From a checkpoint of a small multi-label audio tagger: 2.92M parameters, 59.5 epochs.
Rows from block 6 of a small multi-label audio tagger, named by matrix and row number. Rows with one number belong to one channel. Each number is 500 + 40 x the weight over its row's rms, rounded and kept within 0 to 999. All counts start at 0. Numbers have three digits each.
Before each channel's rows are labels from the 100 clips, of 14976, where the channel reaches its highest value: "responds to" is what is common among them. Only what is clearly more common there than usual is listed. The data: short pieces for a synthesised band: melody, chords, bass and drums. In brackets: how many of the 100.
# convs0: expand pointwise conv (model.blocks.6.convs.0.weight, 640x160x1), inputs 0-159
# convs1: depthwise width-3 conv (model.blocks.6.convs.1.weight, 640x1x3), a 3 kernel
# convs2: project pointwise conv (model.blocks.6.convs.2.weight, 160x640x1, transposed), outputs 0-159

responds to: thin (high-pass) (47); oboe-like (25)
convs0.122:525494504590497533537593505523543552555506511547530543518491562535492548587565500510565530560512460509484511512503556497531482538526532514448503458505509409519492450523545503491458502536471530568550482484552519435533515495455462491519514474435577577509459489484424508496478475524583534535498521538551524472464456557451513546465469461535524449430487471535586534469549520533480476440412412498480548527538498561504504520459488521469561507525526566469563508453549563536470468474507488
convs1.122:446473466
convs2.122:439516514452505443470455534406537526446539458486487516505556472461484423409512491535534452453487555467574497467491451538445478467467542473510478469423461538514549556533483442461536530470563510450539494464463545425469548497504505524556487580489508504501547547549524505504542460524484471451462511492493456484465531396503519535477536540466476545565518589504464501480506540435578583549532484472540451511477519485456485490541489502579494560538518451515487520572448493452529524546486520

responds to: snare (62); drum pattern: one drop (46)
convs0.308:545489478479507569590475524456480566529431520518479547554450543491538538511451533473465546513540517525482470468469553479507575439478514434442557445456453495544444496552441502561522534480529523520541444470466468473500497470496435508543498497561510461477458470455502469445532542540469577552553471547466531469519464503493501503479446539495504474476527509524489488488546441512533475493573549448429519537512518446570535480453472446446510439418543466442555548462554567546578494490540457
convs1.308:490516567
convs2.308:471500505497470460517499470533441464527475481513414426472549562562462454503482479449431517417518535552465526465502442441495446523451478527467395489513458545456471540470494508492491462531433426520442495482589492525440442477468495564529486553569514546476483491452524479466453524488518506531532436482507560488549473486534497478491590514522568504551463526493519581440491530581555515464557518476491504416514470480436551510539495503515497467519430467568472475512495459500519461458491438

responds to: kick (98); drums (98); drum pattern: one drop (68)
convs0.319:548476480481497568561464529461467553522423519520476549556448536505539533507442542469458546508529518519484483443461539490503569436460529426437549465477435488531437513539444510563536513475530528513537430462457462471474484472489430493550497512574498452491462462458503477447539558533472569553547466533457526464512468472489492494470455538472486477490508506520494478491546434505533474494565550458432515533514499442577546480451474450455497435419533463443556556460541563548571494509534465
convs1.319:565515519
convs2.319:537540515494523514581504524506543546538567538551593545535508398504569536468482529508547499491544489500555443541491482493486469480530517499568543516474486560549579471594475469475481564470556542468480511426416539498470518527497457531551528483487517541518532542562503529533520529510527473484534514542562440465518519477538461515523519557463554515527554476516440474504513541473522519495536601549572491491546522471557499507600525504521522573515557560467504456495536530520451530517572558

responds to: thin (high-pass) (81); closed hi-hat (47); marimba-like (35); melody instrument: marimba-like (26)
convs0.497:487547438400514520500545525466489549524531471468394425432509505451595462466516473591510465446492589479522507497483508444520494503436514515486506486493464530481477525507488527469507497408473490530507454499518539522431502502479506614457450476529498503487479485508498539483502522505547551497531499493431524503515559498512507474506461470545529427488556560498470429477493582541496431543497436517490573572449492550470522500453514553481557467436542501457490578474504453501557513422543483
convs1.497:532552532
convs2.497:539509532530503481493468484632508454436507531503496512439482435562360492501508451472558448469523469485560557467496475537479472483482508450488444445519471453463497506482485442545463434442506446533528506495472492435487458475439489441508554485475481466502525476519501494506545563494477481524468486522519442553440530455504495476540494478449510534483454461501544498490459449510446561512464520462445451384529468511391477525535470457544495555512448453519511432516528533450512512546428520

responds to: kick (99); drums (99); drum pattern: one drop (77); snare (66)
convs0.247:548498483465508557542464512450478564520429518513478546549451525501554527491455532479452539498533516528487468447477545476496575437466537420427549451466447498539438514549450488563539516483531528516545442462452464458489492488492429518549488510572493457479461466456510459452533560535467556552551466548468537462520478491499498502474451524484503490489518509513491493482549443504542474492569552448430513539517508441581532472454469449451501443423535465444559565459547568547577496490541464
convs1.247:491556539
convs2.247:496521549517514393503444461544508429475480447436446426445535468508459443448534482451487531503480496526530516513541457480468516551500549497530407551569489534531514528511501459508554440538544506519495502479566494484524524536549516539585536609509475467454496489429529445464476470460482432484454442418479504499506515482527510472474556534471502581559515549508500546471474502495499566516478498509493434465534458427498479525579445505489491422491460417493490493518491524496473461461409474

responds to: kick (99); drums (99); drum pattern: one drop (44)
convs0.303:546489499471511556550466526459497548513425525517496569570458533503539548510430536482483552518528501528484473462472536500530575425465524405415542454485452474535439495544441491579522531496532531505528449463456444463511502481507416490548494497585491455480466464464516467457538570540456560555549468533468520468518487494484498518457453531491480481482506509523493503501553412490519501487550550437419499526520499440579515481465482454464479450427528455446554549475538571535552516505530480
convs1.303:559499463
convs2.303:475452490493500514545508494458506563461502572488528469520523475521534568560501492506470463453535496486568480609439457586570531489494496480462504549460511498456478468505444517548506593515509530500449513533535449518559549525531507507449494476486484530464535512516462547502466544521524540504521502532517488501484483536517476511512463535490511424516507556509509387494542538498401476497526457568496497547515540529522473459557527619528591527473558569486589530532578529538518508536582557

responds to: kick (98); drums (98); clap (36); cowbell (27)
convs0.335:532554537517491530546444532498445548563505464537593551475473459518579534461492593488566543521589479568513562524519423557461521527533561513594544567480497519515500568556453500532553501488534570484504585478481501515456522534531486541508571523506440444451476451490509460490488524535478493518530460505518495435526546432495468494491533512453550541535521461478448586469480506486493515493542567514477488463583538455437524507511481462502482475538549495497467444475513495537434482470541473
convs1.335:467558519
convs2.335:496513489566415539487540465505532545538469521536501506488563537545453458493469419465421469536454566467489612489453436565495510496479418504500528471509484554480513562503531502540509487469501500502507529523518516549534483516497491458479471492473548521558577565486420493530480452421476542538494509344456469563456474506448523430434454452474494449502442480524491511543475488466495495504503459466518534486477485538521489494473521463499444551562507492566534515563514567500561553538521533

responds to: thin (high-pass) (65); marimba-like (38); melody instrument: marimba-like (35); tempo: 70 to 80 bpm (28)
convs0.531:483536442400511524525535552471515545529538465473414449435511505440596466458512474616547480477473576477535489504486506457538514487444520505467508478510469516498481508505478528477518536421471502526494438489523532503450518496471498638459492495525476479469474482484488526489493521505522544500524493484450509494503588503509515485511472460542508403488556571512458408467492578530495444537498432528494571567447509531462525506458499567476555479438526496447502592478506460517546487459542475
convs1.531:514550454
convs2.531:521471504471460494465494477467469480522524449451511468479444506445509561525483487510537492501559491467525534519476496516595508466512482514485516570470554471472488517519477547456496533442544502567492424478499437472469525453471422482468515447429450551476485501520509514599446580520578521495510528583517482490453550487459416569477504484543464414519507528537502463534444452556509451522496467587493508579507469517497526552551526532535521525489515582391583555520457454503505534537470477

responds to: bowed string-like (36); harpsichord-like (32)
convs0.586:510545486457504490506553473468522492495512493463514515456509549459521523493503424512544463538475535474515526595462448463490482474453510520464465513501462385496466408499450495483479487439413501464421462532569427442509467470458510494454442389487535558497480518507498529531545514532535571574563544501546540515467588522489475535510468488521482430458511517473520444487549489497517470556458437529523562514539574562476466522464515522499576490458563532456520596496520496495475523526520531
convs1.586:535483443
convs2.586:565553478496479481494477549495528514518558417557529495448492466518549514500429480550513547436461435517484505391428481459515483507487541486487574517478453514483460575496488518500563559562507484472536540495408518521490523536520515621547514521512487465594493498527531455577467515488544478507511447435537468484530503488524517475520464445472566520477488462513411488467533535507514545475426509444494483510565504451472470537552485496528451512545488500554465490499424390513469479450472467

responds to: bowed string-like (36)
convs0.188:484473417468505555483455514497467552496429428520495506530432482527521496485489563543508502521466496479520522475557473503447537467491479448515519459482470552506500506542445499531486541451526525442518440497446497463480510453441506478499569541580526460499539498470447496479536534509490597611518529465466495474509473479576515477470536537470517528534535496519488507489531531503520491603509559523464558480539545479512586582460431434478435423404492443473552508464411527528513455480454450
convs1.188:523516437
convs2.188:542515541508470506461481436554506493505439533505434509510532540525461493544525459378391486452480488483487481596418439536540543540576594496494487560543539495509513485502512504549623485529492477469499577505516475517551417532532500469527488504433443468497443471457508436508520501516435471524472477469515476501476469531496460458497464430492473418493454502509509383510491465477453495523478426482506474488519505512590507475490494501467522438514535496524533509517515509522578514526452496

responds to: bowed string-like (38); muffled (low-pass) (32)
convs0.601:477495519519578485503529468590510468481552534492487446529577498490473504534503488526563479552471500492492524569504489545502446475484442527487467541534524467425529468421490505447435494523414483473439511571582431571512462466477533416463494452502511533541515504554539558559513540479517477491492553502522500626513554588495504504486520494525458499508418465463552513568457499481438501493433425543553502490534441546486499532513528520508502500492487506480422477512487438434447515524446523
convs1.601:455496552
convs2.601:437472439538509478463488515517465535517515476515548483470482529563463558545485528464508516474545464505468491535442471539569489600598561526571552594526497493507529520546472528510456444447480469568437548501488482477438489474451543449408452454411481530542486494459449506526482459511489494512513511485476560492546501444392483442497456521491508449533548466499463472509550510473554493548582557541547519485528524567482509511477489475513472512460565540420487458463443477484469458469476493

responds to: kick (100); drums (100); shaker (42); clipping (34)
convs0.182:514554466427547533554435506481497574498493449451517515505495445439573493450495541564585484537454484469598495553536434507460538435486485447460573566482466532517492454568468484520509570498533523404482504494453491507500483464482488502473436503574441474466540490528523530535535544481523524570534506482484462494471625483523515496442525496485444486539486515513484439475454446480562466560516532586490533530542476464471567549496472533486548497479556513487503549497517524526532510551547481
convs1.182:486442535
convs2.182:550483534452418549530510515479508526559508594531487570469505585500554559472437436441450570529516532548442491595418533439551553524511491534494561474492539581547501490488505525529527487502456505512461547542516520539543421514523507544512430469541440483499514487492500419495487457487456436522505496515509498507501477596543488483492494443553506421441474443493484464505535494501495486499602516420500461470515531532473482478493547520495515534514515548565501495536571499488533545471540550

responds to: thin (high-pass) (94); snare (86)
convs0.242:473416470464495538461483524502467526446480456411475475555506537500486484466462502538465497522525518520493500405422561554515513492490529486501553479499493512476540550448471512496490545449529473581567457537517517491558438439527546481505538550464480471469448500474479488466521463480433460446468493530360501533539473473475499546527507540516467527530546552497498612564572510496489500503535464448499445488508607506495424480481511490491468479450498463478569490519538542471626532494477499
convs1.242:479482564
convs2.242:451515489525413458476531467552514493544532437530533481494523479543541514522502527534449489514551434498487466516482454479564483504568512499447530564487462483483536468504541530570425500523442493506372506545483436474559413461511512504481465426526519531547500522516518528548444523438528489527526516439500516562548517565509487509486479460482568423497428438473529588487608558516482501452496486543476492491577497531446437499527544536576452508540482509493499555488538508478497551510539543

responds to: thin (high-pass) (93); snare (81)
convs0.500:503521428414504535519525526480504544527527464446438439436511507452578460468499465606538452477476573473536496514476490464521515474460497479467506482465460548475473516512491506495494491405488514543499470490538535527426519488468494584485451491531477471487494484489478525510499492487521548517507494471437510498494587495505523490507483473538518403510565571520473435481442551533484441582505443527474564556431506533445542537438490520461521449412532473429484559476484439485519489381518461
convs1.500:517535557
convs2.500:585514521542521514451444467499490495463526423507509493421476485483497520482471528561580558513497455563464566492494506536521537521551465539462543444494546470482509539416520535500573513532452449508461507548514386527550496496551535526501474456532452421469473456506561433589487557497519423482520455471499488485506568470520529496503547409518501501462474434445437496454432535513521518521506537547510439503526525472444502516555501533536409476503436529517481496510418456484462488506486489

responds to: thin (high-pass) (69); harpsichord-like (44)
convs0.600:517509538551460511524535539492515515498512617522500522506496535597495521541546542417443500522549547499516455508508550475485482526524504500516521406466473520531506506519539400493506392415550478556542519429479572497473472552506466480536451463486571526536468530516492508481559493528526522470514495536519498500487409465398514496527472515484539465448518518532545500520528531507454502461540477455503532508419505546523440436478533429486489551524537515511482405469538498504505554397528552
convs1.600:506485567
convs2.600:463431491459489537550483483501438535575452524480511497572426529490583530532433502494468563499493468595409540516486528477524532483518474492448538457445486508480456472466431546519496543542470527524475435501479446534503549465486481481454506468584452508435497430459548492412469525567455546524543463514468490507581500569509532522479497527573491478458501482488559495487495492558495471438575559502496486516490498449532550443530491509463448437423435467462514528486492523524496441552499459

responds to: thin (high-pass) (34); harpsichord-like (29); melody instrument: harpsichord-like (25)
convs0.346:478466449535519538522527490497451497558447583561501505538444488518463464538518484425471451460487529452504527439528524456465497531482529479554491483466456535483471555523517483525474413420546464551528506444445533521399466552470455504460457506513567498548453478480501538453480570561505549466482439537486500407524409417417532474437491570476562524503490517552524519523511546538534492461533539437460542529459447476529545457449486466495526485519532477524519499449491555547537488475509460
convs1.346:488565479
convs2.346:506502513571520540529529541581522543466483456519467499571557496485501492485538540590493449514383464479548504437537498543513499504463493471482511487528464462453507507489469501463477553484499461431472464489422461476515423399475468441470503470532539484555523484506523531532532555525495526512481527500504435467535512483515578529445459453457476470516465508499468510510517467445464488489414449475512495407558481504473495521485533597557534491517541513518498583563508527502607563596475536

responds to: kick (100); drums (100); drum pattern: one drop (40)
convs0.199:539571522445501538483469553455519534502519434580511581465474520577528486404517579471545522469480523550472526439442491508479527483418558500471537500488460436533446539530461501496566434472493541539503531485461496486464454524515456562445478447508463480469448471507510484481490517544509552505569466549578531453511519459412497514534432497467584453492566473491439582472508452483570454477491494487478555516543454506487488499468541457460534472494578475444493520458486491539508526545544489
convs1.199:494538558
convs2.199:513483563478552551578468479614488453458502507444496488547507441484440482478522527526501486555527553507583470477512518506469509418463414432471503461544533564543504504469475483461489532458568477508496460511534462526532471462573514485560535500528480472483443490550546523504530556477465473480466487489441460458507538492535464523596540439468453546522491552466434476520477463422465518509496498504454399498476513450532467443475532502537474514476507467467439468572546509425549572507492565